From a checkpoint of a small spectrogram flow-matching model: muon at rate 0.0096, 26041 training examples.
Rows from block 6, named by matrix and row number. Rows with one number belong to one channel. Each number is 128 + 32 x the weight over its row's rms, rounded and kept within 0 to 255. All counts start at 0. Numbers have three digits each. After the name is the row's rms in percent of the matrix's.
# convs0: first 3x3 conv (model.decb.0.0.convs.0.weight, 96x192x3x3), inputs 44-65, a 3x3 kernel for each
# convs1: second 3x3 conv (model.decb.0.0.convs.1.weight, 96x96x3x3, transposed), outputs 48-71, a 3x3 kernel for each
convs0.14 111:103083102106120122145153127084109099142162136111145101103163133145174121147105123126127153144127147155139140101107110112105114140160143157163152118125132128104121071047078189229202072056108115144146101119110151120107030036084118129158108115102105141152120108124134130125117114096119104120144152144130110130136209117099143093015000087053037089160162147148173169151188131081092106129129091143132139115136117117160133186245147057019094133118109135128174129092131108124148142138160121126104224255201092068056098108151176221170110134092030023087135104090108065058123171161146171182103114097146117123
convs1.14 116:142119135067149177159130097137140141115149133094103114125150148125137135159132128145131107147174124108130145127109090123121157126115106049000029135255172099070098159163117136132182133122106151123139162180125148129119103152127122111090098122133121103135114112133119144113128178151165142128135162149128116152146091079088130124137114118136197150119115125137164136145194150137164126134152130138127144118113124125122128131081111141125097141139156168223135115107126127146126104080111150156115127169135129069115131118117138185158105131108150149129133121128146180131143177125130114138135103136140180164125230155110131132120067116157143135135126134136126141
convs0.15 093:114099093094110150130100128153116111114137102118143117075096092110114108182209156073086080173187183188207183147111117177151139099114115153191167109118106138119144047067070129221161113201161078077092144148150124150133178159164120112105118126127109108127138142112136120097064096079110109116092104103139129131184152138146162151164214198159162136155150113020043070161170138094106085167125120127117113027053054130137124108103142121152160136175143132126121117098111104152130136132133136147143116112139115119142077076074195209207160166162124121145129154107055072050118121118141142116168131108144117126
convs1.15 083:162110147115113155098144165152102119149141128140118104185157147081136159124131120118126138149147076118119112103172144135164120148143134074014067159137160119116115122108141094121135115149114107062076166141118164149148148150196126154114114118122096115137095111104133171123102126094113150173108138140118068088127160150144146122115172148134164150143109139124099131126155166121135100128136160121146153103138110095102132159132143154169148133178138182180121186160143118126107149128094127113119095126165134103053133144095135125131159142125157159182090114135083128107109106073096155157085049096108081050130136116126170196130163181119114113127152155103147117
convs0.16 104:125154154078000095120100132132157107088085094152155148032000000138156152117255196112097095134142127153184175119091106170135114148117088163109119145122107117119096139123130106132124117111148176127194165107099108112149158077131119059116113075085126097115135131107130127132000000043107041119158140083099209134107088100129037099116087103102093103113087093151139183129130130163150159108099103105099100128123105064000007050000070147255157085089089123120137158116147141097141105110142118125161133141147125101130130121089135040117141170133119101108097100120142129152149124135120155115146155133142161143
convs1.16 134:135136128129150154128152125091042106076067105152227157102086129155168148107131125089106106129154132144125111131107106115105151140129134121113132099011114094068130131155133137121142139161137155091151152143153130139123105116124119115130115141129140153134116127110136135124137166148121141160149165137117106133137107104126146128116077091130147112108104113126151152148130166148114137122121126128097138165128138109105105124071097154110115130143113179152163130124134155182127122080133135094121123063100140126104134123100128161146120121130119121131174193131123113118130114144176149129160132125135093132075023100125179137075175096114131116121137112125163120
convs0.17 092:180186107174190098163157112138108109174132123177153129118122137112116092141112120128102113123101123062070101178162152166148135167139090163116080171127127166158139092095080179198153121139125160176174117091125079045101120120137118117104179156140071094084147144114181234204212196185129128108113129122143166150130167131098130168131156164125121119129110098151147180146160128146144103045033086000000041065060081160159151138137138132131107112129128107113104148119138145088115197134130126106126109090087109102124113110145111125129127141136140105122139192135106104089114133109128160137157162130169113115
convs1.17 108:131133114166132117173154115125171133156151099074048064120157136118096129130124132084131145097117118207131049118180137126207148083081117121121113120158147133150130126160129140146147069067094071088129113082092162168158152184145141163167125160180129130128171181133154153142170219188120081110107107106159162125107112089114120169161144137109102109155153148104090111105096136142124097135103107122058089125178158117102143125106129110136130154147129216142077153141090102142138095114135191129110147153150102091084102079076123100123121173179139166181168158191151114103133153137108100119111086111150132152098027065113134141104153155126159146126138102123112108
convs0.18 099:163108098144127138105131157149173145161156141176158115151087121153126159113091119195121132188138134184123145147118134107068127095067134013169080027219116057203113112089128161103168178076141077149100091146074087164086096114093127129146102100116100138113089135142106102109095082097072099119117117126129076106103082120097055104095116133150121124121131113079104092084108094090105078078139110080127119043109085095129138114141082120165093020035090008041051000000000114106128093091140106092140142119125114137132102122133093077137141121145113107114094059121124097150100101135140255117135251110125245130
convs1.18 109:149078131126098112147101080117102154119051145125046127092106100137129102166089074170103114134125104115121098109175177058082128117114146118125122131113109160139149142130124130131138152141127111143174096129170118148135095058133129100098108119074137097091128094124135077106129163101132176151083139152145076127146104161138066127115119156125099117131093146128072110158110126146107138118109092160125115118118141149131127130081109177097124151155164123103159142124179164092096131117138117112120106209078101156109155127100166084123126060073146142111103140182106129181136088201149097123156114137135105133116118125118120123103102122093102113137109123101060086
convs0.19 106:106117133117108100163165124205165107119100118148132138128160153085112139086073106079001022199221217255255255180094145123051126109077139104149109150198137137165125144133147128078097093084115119129163111090133137107111202179188159159158128127097100048078161129116159133105148214139074116075149170169133130152129101134134138136129134142126115106104108105130086053171097089177147151147172137120065075120078108091173167116110121150138148112122128123152120157164127135140155119112152105104158159132094154171127121113088153135165142134132132129111077103089150157149130139165171163153164158131100101091
convs1.19 101:117170124153156104135143111074091072167171186138134144155087145133086111165130152162085136137078133115067132099119106093081111137108110144164128104161137127155133102086122132104158065059099199210152103071069139149122089092093125145103176176124121174090156162147124110130110041098148176192122165210111159154085060091111140142142224198102130158099079117146125130168124125135107103135111154065084118123155115086089053137197119100137096126134063112136091124102089146207154135076109134095123119084115148119117172111114139167095132122107201147144135079123104095103104120119077068112123156175104118120171255192110115077135098105178161123155152150144129146
convs0.20 097:129094132137124138162125150102133090151174164143157122118146141093142118092094113088060121062088134071120114089113124115140122118115085100073107074065093134136173145098135103065085116099091109119122067070120073103166052088109094139144104112095160148099192163121190142077114201134062147102111198133118115135137122125154163125125089115125133138141144145191156148171116120128102113088138172144214190137135103099149091122122095121103104147147151135157143097098134116157168083134146132118105090116125094109142172171148092157102152206149131146116143116083140137069137124069109112095127137136122099140
convs1.20 102:124110099104139123132126158117115161084158127103131099128162073019178101067180077140161126163186093158154114190205155144136137101129146155107132102102138112118148160097140124044122126084119126089100159149162139166143176150134137134165127102132087110110104092092147131122119120119129126113133127111090130163111123138152132134139093144107104151121116139118165162086167103074117109129109105098126137129129113090129158175134177129128142145121134196108151171114157118123093114132119102168151119123138170140120129119134163148145142190171146152140166183113093152111101144112125132152107153166061151133120140135081084117115098129142092135154106160155136141